A small model that predicts nearness at each pixel, trained from scratch.
Model: 2M parameters, norm groupnorm.
Training: soap at rate 0.0014, 12300 steps, batches of 128.
Data: trained on small renderings of single solids in any pose, 395000 training examples, 4.0 epochs.
Rows from block 3, named by matrix and row number. Rows with one number belong to one channel. Each number is 128 + 24 x the weight over the matrix's rms, rounded and kept within 0 to 255. All counts start at 0.
# convs0: first 3x3 conv (model.mid.1.convs.0.weight, 128x128x3x3), inputs 36-39, a 3x3 kernel for each
# convs1: second 3x3 conv (model.mid.1.convs.1.weight, 128x128x3x3, transposed), outputs 36-39, a 3x3 kernel for each
convs0.19 [151 136 157 119 124 189 117  91 146 131  98 123 121 157 127 137 155 146 123 139 145 164 158 105 131 113 121 138 136 102 137 106  83 133 117 100]
convs0.20 [165 121 123 101  94 133 105 134 149 103 161 143 155 125 165 114 128  89 153 146 147 108 136 134  83 134 134 138 156 146 122 132 159 118 113 156]
convs0.21 [138 183 104 135 120  85  87 118  99 140 102 123 126 129  92  81 160 119 151 127 173  93 120 135 118  85 136 108 151 128  91 139 124 128 167 155]
convs0.22 [138 108 107 121 111 146 131 136 135 135 147 124 108 132 146 149 127 112 140 130 107 164 133 152 145 111 129  99 131 136 114 131 129  93 109 142]
convs0.23 [127 103 142 147 123  90 164 151 139 121 151 118 105 131 107 112 106 103 106 130 139  75 131 167 138 140 125 146 107 119 102  88  86 108 166 147]
convs0.24 [138 110 107 120 124 131 111 139 133 115 140  88 146 170 150 192 122  90 144  97 138 138 141 144 148 123 131  98  93 146 123 104 130  84 112 137]
convs0.25 [148 112 175 113 141  95 112 144 130 124 104 135 121 119 124 101 103 119 142 129 147  99  97 134 122 139 121 108 127 109 124 143 136 110 105 118]
convs0.26 [106 127 146 126 125 136 105 148 152 121 155 106 131 175 109 117 121 130 119 159 151 163 132 128 170 145 193 114  95 137 124 122 154 111 134 133]
convs0.27 [142  91  95 131 102 110 136 107  77 111 138 121 137 133 111 145 144 142 130 129  84 122 130 145  86  73 150 145 111 147 159  98 161 116 125 116]
convs0.28 [135 111 119 103 154 103 158 159 159 122  97 138 135 121 124 129  99 123  98 105 106 168 132 115 115 165 138 150  88 100 120 129 139 105 104 141]
convs0.29 [173 104 159  71  88 100 136  88  95  93 118 117 102 112 108  76 107 136 133 132 155 168 131 148 137 118 118 133 141 117 116 116 130 106 105  72]
convs0.30 [151 123  88 156 141  87 160 140 134 141 137 177 167 120 109 128 133 101 144 117  77 129 150 117 117 128 113  60 108 141 117 121 118 195 209 145]
convs0.31 [153 149 168 123 111 107 155 142  94 113 146 114 149 135 152 158 114 115 154 116 124 124  83 127 120 133 101 152 101 131 139 151 135 146 119 115]
convs0.32 [139 116 117 137 123 119 118 145 166 103 110  87  81 128 118 101 112 124 134 147 142 127 122 179 119 112 116 168 151 159 117 109  79 131 159 112]
convs0.33 [151 150 103 138 105 117 124 140  76  93 113 120 130  89 160 111 107 159 124 132  89 162 120 182 108 179 171 163 142  71 110 123 133 103 107 148]
convs0.34 [161 130 127 101 141 154  44 128 124 102  94  97 102 164 155 131 140 165 143 125 126 138 163 155 120 109  96 112 139 116 168  80 120 103 102 125]
convs0.35 [135 159 176 133 171 159 149 180 162 127 122 161 132  94 141 129 108 124 144 133 123 131 157 128 131 161 118  84  90 120 126 101 132 105  83 162]
convs0.36 [158 100 134 123 150 163 151 142 141 105 131 110 133 111 129 121 117 114 158 137 120 143 175 125  82 130  68  89  82 146  94 112 132 113 106 161]
convs0.37 [137 141  95 131 149 120 127 170 129 125 151 122 115 133 124 116  74 134 138 127 146 103 166 142 129  86 133 114 163 120 136 133 123 176 130 139]
convs0.38 [136 169  99 125  97 120 131  81 126 111 126 123 161  98 138 167 130 133  77 130 124 122 134 140 117 148 155 147 129  86 156 138 134 144 133  93]
convs0.39 [161 117  73 121 128 156  84  67 145  99 122 101 148 119 146 126  93  74 122  94 138 140 130 128 113 114 135 107 128 138 151 185 122 154 184 138]
convs0.40 [170 169 115 163 111 152 122  79 151 124 123 143 112 145 116 140 148 126 135  85 118 115 118 108 125 131 116 143 127 109 153 154 109 128 157  81]
convs0.41 [ 69 138  75 119 105 136  84 126 103 107 151 108 156 136 133 161 138 139 111 138 120 135 144 142  85 124 111 132 131 122 174 126 109 155 142 161]
convs0.42 [154 164 103 131  77 128 113  89 150  88 142 181 122  85  93 171 131 148 124 114 137 104 112 121  95 144 117 108 150 153 156 134 104 167 152 160]
convs0.43 [189 167 146 167 151 126 162 156 145 139 195 124 159  87 163 112 117 131 109 124 117 130 151 134 160 159  95 184 148 141 133 122 162  89 117 110]
convs0.44 [124 137 161 119 123 120 138 109 141 140 105 139 136 144 140 139 149 126 150 125 139 158 169 155 180 116 167 135 158 130 164 112 142 133 124 147]
convs0.45 [122 128 139 102  92 146  73 155 133  99 132 141 146 116 108  89 149 104 107 130 149 119 139 121 106 150 132 100 130 128 143 136 141 124  89 105]
convs0.46 [213 118 128 135  98 135 119 142 135 121 148 133 132 153 118 127 122 103 135 150 181 214  99 153 191 160 133 155 176  96 142  75 101 130  95  72]
convs0.47 [140 134 131 131 136 133 133  88 122 117 117  70 119 107  84 121 111 128 100 184 136 140 118 131 107 141  72 151 121 148 134 134 112 126 125 106]
convs0.48 [118 205 133 121 132 138 191 121 101 185 133 152 126 126 169 100 123 124 131 122 119 106 132 112 112  63 110 104 113  75 114 102  99 187 151  98]
convs0.49 [132  62  94 130 105 132 153 132 141 131  85 143 124  97 101 100 114 151 182 126 139 101 144 138 106  95 122 156 142  68 198 161 113 159 163 123]
convs0.50 [127 139 150 105 115 119 145 129  95  84 156 112 132 129 101 144 101  93 145 154 124  77 131 110 111 125 108 132 134 136 115 113  98 113  81 103]
convs0.51 [101 100 138 155 144 131 146 129 103 175 140 138 119 116  99  94 162  88 154 133  87 154 132  96 116 113 137 123 120 135 122 100 131 133 135 131]
convs0.52 [150 144 146 135 114 165 110 145 170 132 113 131 129 143 101 142 110 107 122 143 120 140 126 109 105 120 162 165 100 131 143 113 127 135 155 159]
convs0.53 [118 137 125 133 126 134 116 123 151 157 135 147 127  89 102 177 112  87 120 120  95 110 101 128 123 133 122 128 123 117 121 165 108 140 137 109]
convs0.54 [113  89 131 137 133 121  59 134 123 151 132 125 142 101  96 166 140 152 158 137 151 158 139 178 128 109 107 151 148 124 164 164 111 104  99 133]
convs0.55 [127 114 126  91  76 146 111 103 155 109 190  99 101 131 159 108 149 126 126 136 102 148 124 113 115  86 125 104 129 119  93 132  95 135 159  94]
convs0.56 [138 152 146 125 129 124 175 134 119 177 125 117 179  93 130  84 156 130 150 121 146 135 151 120 117 121 142 133 119 101 148  99  98 101  56  92]
convs0.57 [102 158 105 130 123 116 123 128 148 141 135 149 112 140 136 129 111 108 129  98 129 159 101 118 129 132  98 129 142 133 112 117 116 169  88  94]
convs0.58 [127 140 125 138 141  91 117 120 112 149 123 150 168 118 119 143 137 154 116  94 139  91 113 148 117  70  67 119 136 117 139  98 173 132  90 130]
convs0.59 [114  81  71 154 134 103 194 165 143 126 170 128 151 131 157 142 103  72 128 135 124 145  91 110 140 155 120 114 157 133 153 203 131 116 102  96]
convs0.60 [165 117 119 103 119  71 146 159  76 152 144 127 137 116 111 161 140 163 169 136 158 116 161 116 162 111 144 129 112 158 141 117 148 149 176 112]
convs0.61 [159 107  97 136 112 171 125 117 144 149 121 108 190 133  86  90 171 127 124 129 137 126 113 122  84  92 134 120 163 111 164 127  95 149 122 105]
convs0.62 [136 152 122 137 124 142 102 123 116 117 109  92 117 152 125 121 145 118 108 102 128 154 120  94 116 104  88 152 137 104 139 110 116 139 123 142]
convs0.63 [162 163 187 164 170 140 121 101 103  70 149 122 101 159 149 125 103 116 152 117 108 108 127  90 108 133 115 128 124 138  75 140 108 107 122  98]
convs0.64 [123  97 212 132 102 171 146 121 169 146 170 170 100 145 169 113 137 172  97 131 168 125 110 168 149 118 155 105 137 106 107 121 148 125 109 146]
convs0.65 [107 124 129  81  61  84 118 128 159 146 159 152 122 162 117 130 150 168 149 121  99 127  95 175 137 132 148 123 148 125 106  82 117 110 147 189]
convs0.66 [147 147 153 117 141 176  78 114 138 111 169 140 107 103 107  89 136 121  86  68  95 141 131 114 144 130  91  95  90 119 110 130 134  96 135 137]
convs0.67 [ 99 129 101 135 122 142 102 140 128 139 152  90 110  91  98 119  61 116 127 120 173 139 146 145  85  86 141 130 163 137 152 132  63 122 106 101]
convs0.68 [126 156  96 130  97 174 112 138 150 110 109 120  71 113 120 162 136 100 170 151  86 123  93  99 123  97 120 113 171 141  81  94 108 170 110 114]
convs0.69 [105 100 102 117 166 116 128 111 121 100 100 143 103 122 152 110 114 119 113 123  95 131 104 162 139 121 123 165 146 123 149  98 123 125 128 148]
convs0.70 [136 120  99 182 134 108 167 142  87 139  87  73 101 136  99 120 128 131 134 118 114 141 127 158 163 146 136 135 117 113 158 147 166 158 142 180]
convs0.71 [112 138 139 140 112 115 135  99 134 142 109 119  49  61 113 127  98  84 123 112  60 152 122 121 103 122 104 117 122 141 157 167 121 112  72  63]
convs0.72 [119 129 121 118  97 119  83 132 116 116 139  81 134 141 154 164 144  70 125  94 132 154 154 102  98 120 127 151 168 100 121 124 110 105 130 117]
convs0.73 [126 141 152 119 118 121 156 156 104 153 157  86 102  99 146 115  93  81 124  77 103 148 155 149 143 144 132 135 127 110 117 156 147 121 147  70]
convs0.74 [ 79 152 120 133 133 112 132 151 124  90 110 134 132 118 130 136 115 140 114 113 139 123 111 117 139 117 124 119 128 144 143 130 138 133 106  89]
convs0.75 [162 145 189 150 145 148 116 108 101 120 114 155 147 108 103 160 128 113 155 143  94 116 122 164 127 146 103 130 126 129 138 161 155 142 158 140]
convs0.76 [168 149 137 155 149  78 103  91 117 142 111 113 158 136  92 152 116 139  89 113 142 136  76 108 143  78  83 114  81 100  99  96 105 178 120 111]
convs0.77 [129 125 144 125 130 117 127  75 118 133 154 111 145 110 133  85 118 137 152 127 135  74 101  91 121 135  79 134 128  81 142 171 148 145 122 140]
convs0.78 [110 136 167  98 116 125  95 129 113 153  90 153  99 119  99 156  70 159 171 172 137 155 117 113 149 105  92 157 111 142 119 100 169  76 157 121]
convs0.79 [108 116 135 111  89 120 117  82  90  96 135  94 147 100 134 153  84 137 158 128 131  88 121 155 125 108 122 143 165 137 115 121 138 165 126 121]
convs0.80 [155 165 128 143 141 153  91 113 121 125 151  98  86 105  91 127 164 108 109 116 130  86 138 133 146 151 109  76 109 153 117 117  88 101 112 129]
convs0.81 [126  79  98 135 123 104 165 118 124 119 116 124 106 122 143 126 104 116 105 136 107 131 122 154 144 150 154 134 117 135 135 139 133 107 127 106]
convs0.82 [167 125  93 139 149 172 130 117 133 168 134 144 121 128  98 167 141 130 126 122 128 130 133 111 115 125 122 102  80 121  85 116 142 118 152 164]
convs0.83 [144 149 142 103  99 106 164  96 101 136 101 121 161 116 114 147 148 130 127 110 136 131 122 140 152  92 142 107 180 138 152 143 117 132 129 159]
convs0.84 [147 109 132 119 103 129 119 120 107 185  96 186 133 106 108 142 127  83 114 142 132 157 114 102 174 118  89 130 141 139 156 153 124 141 153 128]
convs0.85 [107 152 143 169 173 194 190 196 125  97 131 166  87 156 126 154 131 115 121 126 154 127 105 111  86 116  79 142 156 130 125 153 159  97 113 138]
convs0.86 [165 185 135 159 138 139  98 137 109 117 135 163  78 157 165 110  93 108 117  73 151 110 131 167 114 105  99 163 136 110  95 152 138 153 114 129]
convs0.87 [ 90  91 103  97  85 125 123 132 120  91 140 150 138 104  65 155 117 169 135 117 134 177 132 115 150 104  97 105 181 172 152 151 106 103 134 151]
convs0.88 [161 163 146 133 162 127 122 115 145 101 160 145  56 127 109 130 120 143  92 140  99 154  67 102 101 152 142  87 138 156 152 134 135 134  78  99]
convs0.89 [165 121 153 134 130  91 123  74 109 134 104 115 123 109 157 150 118 137 128 156  85 125 124 162 115 106 155 140  87 119 148 151 131 123 138 128]
convs0.90 [125 121 122 168  71 137 138  95 117 111 209 138 163 127 117 150 119 123 110 131 123 135 137 157 117 109 130  68 101  92 148  92 119 146 137  91]
convs0.91 [136 126 122  85 128 122 133 135 128 123  92 110 129  99 122 140 135 124 120 144 165  67 103 132 172 172 136 122 150 131 120 142 141 125 126 140]
convs0.92 [121 188 155 119 112 150 174 160 115 119 140 120 131 153 133 165 157 114 110  98 103 121 131  90 122 145 141 107 167 193  88 139 172 118 143 136]
convs0.93 [ 96 140 179 148 141 133 133 105  95 128 145 114 163 171 136 149 118 113  83 128 158  85 115 120 123 107 150 128 120 102 103 137 116 120 120 126]
convs0.94 [111 136 121  97 108 127  89 105 176 152  94 117 102 130 113 107 150 127 148 135 132 104 128 128  92 108 130  96 119 104 132 137 123 151 144 134]
convs0.95 [160 157 123 149 168 158 141 107 106 149 142  80 138  96 148 124 161 120 133 131 141 122 137 120 130 166 164 165 144 113 153 126 140 121 110 150]
convs0.96 [166 132 108 134 110 162  85  73 132 103 165 139 125 109 100 107 112 136 140 166 154 118 141 165 104  94 117 130 189 154 135 187 134 140 112 105]
convs0.97 [130 134 113 120 157 162  82 162 198 120 135 140 127 116 155 150 127 135 159 138 118 137 167 143 145 143 129 134 108 118 108 143  97 115 133  84]
convs0.98 [ 83  70 149  75 108 135 136 149 163 137  91 108 137 146 107  85 109 110 134 153 146 145 138 138 124 112 133 122 160 185 119 107 153 110  98 113]
convs0.99 [146 115 128 127 124 149 124 124 141 119 167 182 127 166 153 155 137 118 130 129 120 132 143 157 112 176 122 123 101 121 108 109 136  88 113 147]
convs0.100 [161 132 138 125 103 101 113 127  79 125 137 143  82  75 132 122 168 119 133 102 123 120 128 106 118 149 156 153 135 109 107 142 129 124 150 110]
convs0.101 [126 178 135 158 210 154 172 162 141 114 111 157  72 112 116 203 110 106 130  84 104  99  88 111  84 125 144 136 146 133 135 117 127 155 153 169]
convs0.102 [115 136 101 117 103 115 126 149 133  96 124 112 101 137 158 127 136 129 135 129 133 123 114 108 106 154  94  74  76 140 116  97 105 124  92  71]
convs0.103 [ 96  99 125 150  53 126 116  78 101 130 140 122 139  96 126 133 123 103  88 141 137  98 114 178 109 113 133 109 122 119  84 142 116 170 150 155]
convs0.104 [156 127  74 156 127  99  95 145 135 156 115  91 129 115 107 117 103 108 124 123 153 151 163 132  93 151 108 140 135 137 155 168 180  99 107 118]
convs0.105 [131 118 121 152 161 172 150 130 144 163 117 123 145 151 118 122 129 121 116 139 127 136 165 153 132 107 131 129 121 127 122 153 139 140 149 148]
convs0.106 [108 114  99 123 158 158 120 134 136  81 105 133  94 118 177 123 127 141 127 130 119 157  93 129 104  92  86 131 125  85 145 121  71 127 136 129]
convs1.19 [106 153 174  92 152 171 108 117 113 142 140 144 124 128 153 161 127 128 122  97  95 110 116 117 127 125 105 120 145 143 117 120 109 120 120 172]
convs1.20 [152 121 121 141 128 137 130 134 138 121 123 174 147 127 116 147  87 128 125 122 131 120 128 150 166 175 112 148 133 134 156 137 162 147 126 174]
convs1.21 [159 141 120 132 106 119 120 110 127 167  96 138 134 146 134 117 132 129 102 130 114  83  87 125 120 110 108 156 126 105 141 123 116 112 118 101]
convs1.22 [152 157 126 141  97 126 138 113 146 142 102 128 104  99 139  81  79 129 118 130 133 110  85  97 128 154 120 123 151 182 132 130 156 124 109 140]
convs1.23 [117  93 119 113 123 108 148 128 135 126 151 133 128 165 116 141 157 125 151 143 119 173 135  97  84 140 148 141 123 144 120 121 121 147  99  98]
convs1.24 [ 79 125 183 119 123 128 114 151 151 133 121 131 102 110 140 124 128 142  92 125 109 113 126  99 124 153 140 119 114 115  72 113 104 141 102 160]
convs1.25 [124 111 132 161 156 172 167 159  91 139 147 128 120 138 133 150 121 121 149 118 155 144 148 139 139 136 104 117  92  87 139 134  98 141 116 150]
convs1.26 [117 102 112  97 113 116 111  93 121 114 121 156 143 116 117 187 143 151  76 107 117 120 119 114  87 125 135 117 118 123 103 164  91 147 100 137]
convs1.27 [173 152 109 154 154 117 123 127 140  92 119 150 139  95 103 122 121 128 129 133 140 149 119  97 123 120 144 184 122 135 133 144 114 143 156 112]
convs1.28 [106  84  88 147 148 156 110 112 123 126  69 105 123 119 127 119 124 104 168 155 184 177 117 124 140 122  82 121 102 115 148 116 128 135 101 119]
convs1.29 [111 128 140 109 127 129 108 150 118  85 117 173 145 136 158 120  99 146  84 112 144  78 105  74  93 158  83 129 146 104 120 121 122 114  88 143]
convs1.30 [146 119 103 112 128 138  98 173 156  89 135 114 130 127  82 116  91  96 179  96 137 123 136 146 117  87  91  97 125 172  97 145 125 129 147 163]
convs1.31 [130 111 134  87 142 111 100 128 125 133 157 160 119 105 135 178 110 142 143 126 116 106 136 107 108 133 118 140 130 112 135 102 133 112 107 131]
convs1.32 [106 114 121 146  86 125 108 128 141 166 132 107 103 136 130 149 156 122  98 128 125  93 100 120 123 160 145 102 153 143 138 170 160 115 116 109]
convs1.33 [144 101  77 114 107 132 114 158 187 144 146 153 112 129 131 108 162 117  96 133 128 132 137 133 167 155 106 109 157 178 136 106 120 167 161 105]
convs1.34 [120 141 107 123 120 120  99 110 103 140 166 153 106 105 186  92 109 117 109 108  92 113 134 142 134 136 121 130 131 105 149 147 121 135 107 112]
convs1.35 [118 130 105 107  73 100 138  87 119  98 164 165 156 162 133 118 138  92 146 129 140 114 142 121 108  89 145 113 136 135 134 116 134 114 129 126]
convs1.36 [135 113 131  95 108 118 136 161 118 120 126 109 134 160 104 135 135  77 133 134 161 119 120 143 104 126 157 152 134 124 114 106 133  84 156 110]
convs1.37 [122 120 144 137 159 160 108 169 157 127 183 149 153 168 140 118 164 117 181 171 130 113 165 136 142 150 137 141 101 102  93 105 129 143  92 142]
convs1.38 [159 166 147  95 164 161 134 111 109 153 110  77 141 113 119 148 115 126 135 130 115 154 150 159 112  95 113 115 133 125  91 161 173  89 103 162]
convs1.39 [106 127 142 134  98 132 118 134 129 182 142 142 170 154 106 120 115  83 116  77 115 126  91 104 113 160 105 144 104 112 112 163 145 140 150 116]
convs1.40 [123 144 119 102 171 130 103 150 119  81 110  81 102 109 142  80 127 147 144 163 124 151 127  89 110  85 156 138  96 130 120 104 120 111  90 139]
convs1.41 [119  53 145 101 148 128 112 118 136 146 179 136 172 180 141 108 107 189 158 182 137 117 111 150  97 135  91 128 163 121 108 146 115 124 121 114]
convs1.42 [135 139  70 146 155 180 125 128  97 121 116 147  93 149 165 101  97 157 128 125 131 120  96  88 148 175 134 153 110 135 108 139  99 133  91 145]
convs1.43 [ 92 141 129 101 137  95 103  82 130 120 114 100  83 125 182 130 116 128 101 107 122 145  99 117 105  88 128  95 143 118 105 126 125  99 135 119]
convs1.44 [119 104  98 122 113 101 160 131 100 154 104 115 117 113 145  72 156 129 145 129 125 126  92  85 145 135 125 133 150 136 125 117  74 174 128 170]
convs1.45 [140 107 202  71 158 106 132 163  50 170 123 132 117 124 143  88  85 150  81  57  84 113 133 129 139 121 146 132 126 108 150 129 136 143 117 141]
convs1.46 [144 101 122 195 161 143 155 128 113 152 177 168 153 147 115  86  56 109 136 116 129 171 127 132 146 180 154 147 142 114 170 177 155 196 139 101]
convs1.47 [130 186 114 181 128 117 148 123  99 166 137 117 111 172 109 145 113  84 108 118 157 145 113 116  94 114 130 138 140  89 119 128 119 130 113  85]
convs1.48 [154 135 140 127 133 163 114 123 135 128 143 120  95 121 115 149  91 165 124 160 124 153 134 149 114 147 150 119 117  97 138 118  75 115 177 105]
convs1.49 [113 131 155 157 151 180 139 140 131 106 143 190 130 118 130 119 146 132 147 128 138 118 155 110 119 125 125 151 126  68 112 147  93 158 131 140]
convs1.50 [125 143 106 103 126  81 124  85  87 158 134 136 119 138 107 169 146 136 125 131 129 134 149 118 120 120 153 107 110 113 158 157 149 103 131 141]
convs1.51 [162 132 125 141 101 157  90 163 148 110 100 121 105 113 150 119  95 117 138 121  94  97 128 127 143 125 121 110 102 138 131 136 146 159 185  94]
convs1.52 [133 173 115 192 197 141 162 149 158 125 145 172  98 123 105  94 112  95  99 104  95 149 111 141 165 125 100 107 194 167 158 192 135  95 125 131]
convs1.53 [ 87 110 112 109 116 118 119 108 120 158 156 107 170 129 153 183 128 143 158 138 123 163 135 127 121 105 103 110 140 138  94  99 108 108 107 138]
convs1.54 [145 148 129 138 130 136 151 145 159 130  97 131 119 137 118 156 136 149 180 128 148 149 145 111 131 147 101 154 114 114 115 103 114  91 113 150]
convs1.55 [146 143 156  97 112 160  87 118 137 147  70 124 148 107  94 160 141 183 156 179 138 139 118 142 120 183 178 161 177 113 141 139 126  98 157 143]
convs1.56 [140 138 138 150  99 161 144 130 131 143 105 118 134 120 103  94 140 101 151 133 137 113 141 112 121 118 135 128 113 105 188 106 140 116 131 119]
convs1.57 [141 141 115 131 148 119 159 118 114 136 152 165  81 116 165  97 110 102 135 139 141 167 147 112 116 129 104 136 135 134 124 110 169 132 146 174]
convs1.58 [110  89 126 137 105  66 127 110 131 137 101  75 122 138 115  86  85 132 118 120 144 103  95 141 118 127 111 140 111 129 101 110 126 126 135 109]
convs1.59 [138 145 154 165 166 139 132 192 149 123 106 120  85 107 140 134 172 137 157 112 145 130 182  82 150 116  99 146 133 120 114 138  92 114 103 108]
convs1.60 [151  81 167 129 101 129  68  77  97 139 138 135 116 144 126 133 124 127 126 141 123  89 159 120  88 113 171 123 116  96 106 170 135  57 136 175]
convs1.61 [ 98 135 142 114 125  94 128 139  91 116 123 143 115  99 138 116 104 136 120 102 115 148 109 140 110 127  96 103 145 137 105 141 148 114  83 133]
convs1.62 [127  85 121  95  87 128  93 126 133 143 137 140 170 105 108 114 140 146 149 148 116 133 131 129 121 153 132 117 136 104 126 100 127 120  95 156]
convs1.63 [ 85 145 116 123 151 112 111  82 131 114 103  76 100 133 123  72 134  98 111 155 131 102 181 145 130 142 136 112  92 123  97 148 159 127 113 113]
convs1.64 [137 133 103 127 149  83 116 134 103 142 142 145 110 119 122 109 176 110 134 146 166 119 102 171  86 123 132 115 114 115  99 147 113 120 117 138]
convs1.65 [134 149 126 120 114 124 107 110 120 124 133 109 149  97 114  98 131 151 107  75 133 140 150 147 134 104 161 153 102 142 166 131 175 123 137 157]
convs1.66 [126 156 158  98 127 153 136 148 134 155 100 139 116 117 117 151 110 104 136 137 130 131 121 107 143 128 128 131  96 157 115 105 104 133 144 126]
convs1.67 [153  99 131 135 119 145 151 151 151 152 145  79 158 132 111 138 109 100 131 136 165 142 150 146 146 121 145 140 119 119 166 118 114 114 114  94]
convs1.68 [145 134 121 154 164 128 162 111 169  91 132 118 137 103 145 134 138 167 120 134 121 170 125 101 167 155 151 157 130 105 102 168 143 117 108 157]
convs1.69 [138 128 142 158 101 114 153 162 135 118 109 137 116 129 131 131 150 140 135 107 125 122 130 138 137 118 123 148 144 139 110 147 117 106 132  86]
convs1.70 [165 132 138 138 114 133 132 111 118 153 149 155 127 111 140 124 120 109 128  83 101 104 112 136 123 160 145 140 123 136  87  99 116 111  77 110]
convs1.71 [150 104  95 149 161 148 143 185 155 145 113 111 146 170 132 156 140 136 145 136 127 152 152 119 113  92 135 116 122 157 110 100 141  99 138 152]
convs1.72 [159 115 157 133 102 131  93  89  84 146 172 133 160 121 116 157 202 155  96 107 104 104 140 119 120 127 152 122 116 143 107 106 124 125  99  81]
convs1.73 [176 160 108 145 108 113  74 114 111 116 104 132  86  71  93 106 109 114 155 176 146 108 143 114 125 174 172 117 108 150 104 103 111  80 122 119]
convs1.74 [104 142 140 128 132 133 154 112 127 111 154 128 103 109 137 129 144 145 104 138 129 105 127 142 159 127 115 131 118 149 170 145 144 124 130 154]
convs1.75 [137 154 121 158 113 107  67 145 138  97 108  92 133 112 149  97 129 131 130 134 143 133 134 143 112 159 149 152 122 137 126 112 139 111 137 146]
convs1.76 [110 137 171  86 130 116  88 102  62 159 154 142 142 137 152 134 122 166 126 118 164 102 116 182  64 103 105 135 122 140 134 109 155 138 147 185]
convs1.77 [126 161 148 130 143 149  80  99 132 118 113 127 158 155 134 101 102 135 149 138 121  91 106 129 153 134 111 125 123 103 141 117 135 122  98 109]
convs1.78 [115 125 135 156 125 133 138 177 141 132 107 131 147 166 171 147 136 151 131 162 136  93 114 119 121 138 147 144  94 118 103 151 100 140 149 110]
convs1.79 [139 133 136 122 101 121  92 143 154 144 100 143 136 132 129 145 137 134 112 138 118 137 150 149 155 116 165 121 131  96 146 146 161 142 118 128]
convs1.80 [162 162 208 126 118 113 132 132 171 126 125 159 109 140 110 101 130 151 122 138 138 134 148 152 121 182 140 160 134 139 163 102 150 127 136 114]
convs1.81 [111 137 139 141 129 138 166 142 132 137 105 139 125  96 115 115 121 126 153 128 152 130 163 126 134 138 162 164 112 120 144 142 100 138 125 130]
convs1.82 [ 92 112 170 120 147 114 161 126 138 126 142 122 103 134 135  97 147 107  90 119 124 117 107 151 152 110 146 100 122  86 117 121 155 137 147 132]
convs1.83 [ 80 147 144 114 114 155 140 137 140 151  96 116 126 128 136 151 135 102 121 159 132 110 150  91 117 130 128  81 112 140 120 109 112 172 180 154]
convs1.84 [117 107 139 121 154 131 156 119 123  99 114 162 128 125 148 126 107  75 148 113 129 133 117 125 134 133 114 116 137  97 124 134 116  85 103 125]
convs1.85 [102 160 114  94  77 111 148 115 136 128 135 137 154 145 104 153 145  77 127 137 111  97 140 152 141 141 118 141 138 155 174 142 139 174 128 159]
convs1.86 [128 121 172 148 101 127  83 110  83 122 135 101 143 142 156 148 161 107  90 120 160 110 126  91 127 132  96 153 163  99 133 134 146  83 152 157]
convs1.87 [161 175 141 136 153 137 168 110 100 139 114 113 136 117  90 103 142 159 101  96 120 104  75  85 140  94 122 155 149 145 148 155 132 147  91 156]
convs1.88 [138 114 151 140 115 140  69 127 154  77 142 135 123  86 118 113 138 120 100  95 134 136 130  84 156 177 144 123 149 109  98 151 136 166  79 118]
convs1.89 [ 86 119  92 109 111 100 105 130  89 158 117 122 149 133 121 137 128 128 125 132 144 139 135 136 139 107 110 128 119 159 157 168 192 100 163 137]
convs1.90 [ 97 130 154 108 130 102 115 160 136 173 120  73 176 117 125 130  78 137 129 140 149 138 104 128 123 139 154 110  82  61  99 142 126 104 154 132]
convs1.91 [107 146  98 137 155  93 162 143 111 137 130 148 120 128 107  85 147 115 112 124 115 133 111 175 140 136 160 130 143 124 152 141 135 131 150 116]
convs1.92 [112 137 100 110 142 132 144 135 124 141 130 153 150 143 148 168 143  93 115 150 156 107 109 127 138  99 136 141 135 138 117 127 136 138 135 122]
convs1.93 [145 155 131 122 107 153  85 137 166  97 120 158  76 122 152 123 108 142 122 103 110 138 160  71  85 165 167 122 129 149 147 158 116 135 173 140]
convs1.94 [ 95 136 116 148 120 126 113 108 107 128 119 162 110 110 171 128 172 135 160 104  92 146 150 106 110  92 118 102 104  83 100 106 116  85 116 144]
convs1.95 [120 115 116 121  88  94 134 117 102 126  89 110 136 158  98 133 129 127 139 101  88 162 114 129 148 136 147 124  80 132 139 102 133  78 113 106]
convs1.96 [118 143 101 102 100  85 156 124 100 155 104 119 114 110 139 136 117 124 110 138 111 131 116  76 126 120 118 129 148 142 132 114 134 106 127 108]
convs1.97 [100 152 139 135 160 125 167 169 110  87 123  85 120 152 127  94 154 142 135 158 125 116 125  94 116 107  82 139  88 121 141  80 125 113 117 106]
convs1.98 [113 109 123 145 155 141 182 156 129 132 151 157 110 140 176 116 162 121 138 171 121 126 137 132 114 105 127 106 112 113 114 122 118 124 130 137]
convs1.99 [137 102 127 128 150 104 147 134 115 106 164 132 114 122  96  87  87 154 131 139 156 154 131 184 137 153 138 116 121 131 101 127 143 112 113  77]
convs1.100 [149 151 158 162 159 105 146 191 108 119 120 176 104 167 165 116 111 124 110 116 131 128 147 147 143 121 124 155 127 125 156 143 135 156 151 114]
convs1.101 [122  92  97 129  90 127 125 139 146 181 118 109 124 113 102 123 124 157 103 129 155 138 142 142 146 140 123 140 136 114 114 130 121 168 111 145]
convs1.102 [137 137 165 123  99 145 115  95 129 142 129 108 144 148  98 154 131 157 148 110  86 135 111 128  95 118  80 106 134 118 100 106 114  94 128 154]
convs1.103 [143 114 127 155 173 119 123 166 120 117 122 109 106  96  92  94  96 104  96 117 175 103 126 112 108 121 124 147 117 107 152 148 154 189 171 148]
convs1.104 [164 163 149 159 120 107 147 109 130 144 140 104 128 173 142 163 144 123 129 132 141 124 157 101 133  85 138 161 149 155 104 117 127 113 117 107]
convs1.105 [148 137 169 117 133 141 147 120 140 106 123 110 131 113 146 120 161 139 126 138 146 128 132 127 152 139 118 116 125 121 111  92 118 113 155 114]
convs1.106 [143 114 101 149 128 144 157 141 136 167 164 117 154 168 165 175 195 127 174 156 146 131 132 129 115 107 133 143 115 123 145 131 121 136 154 118]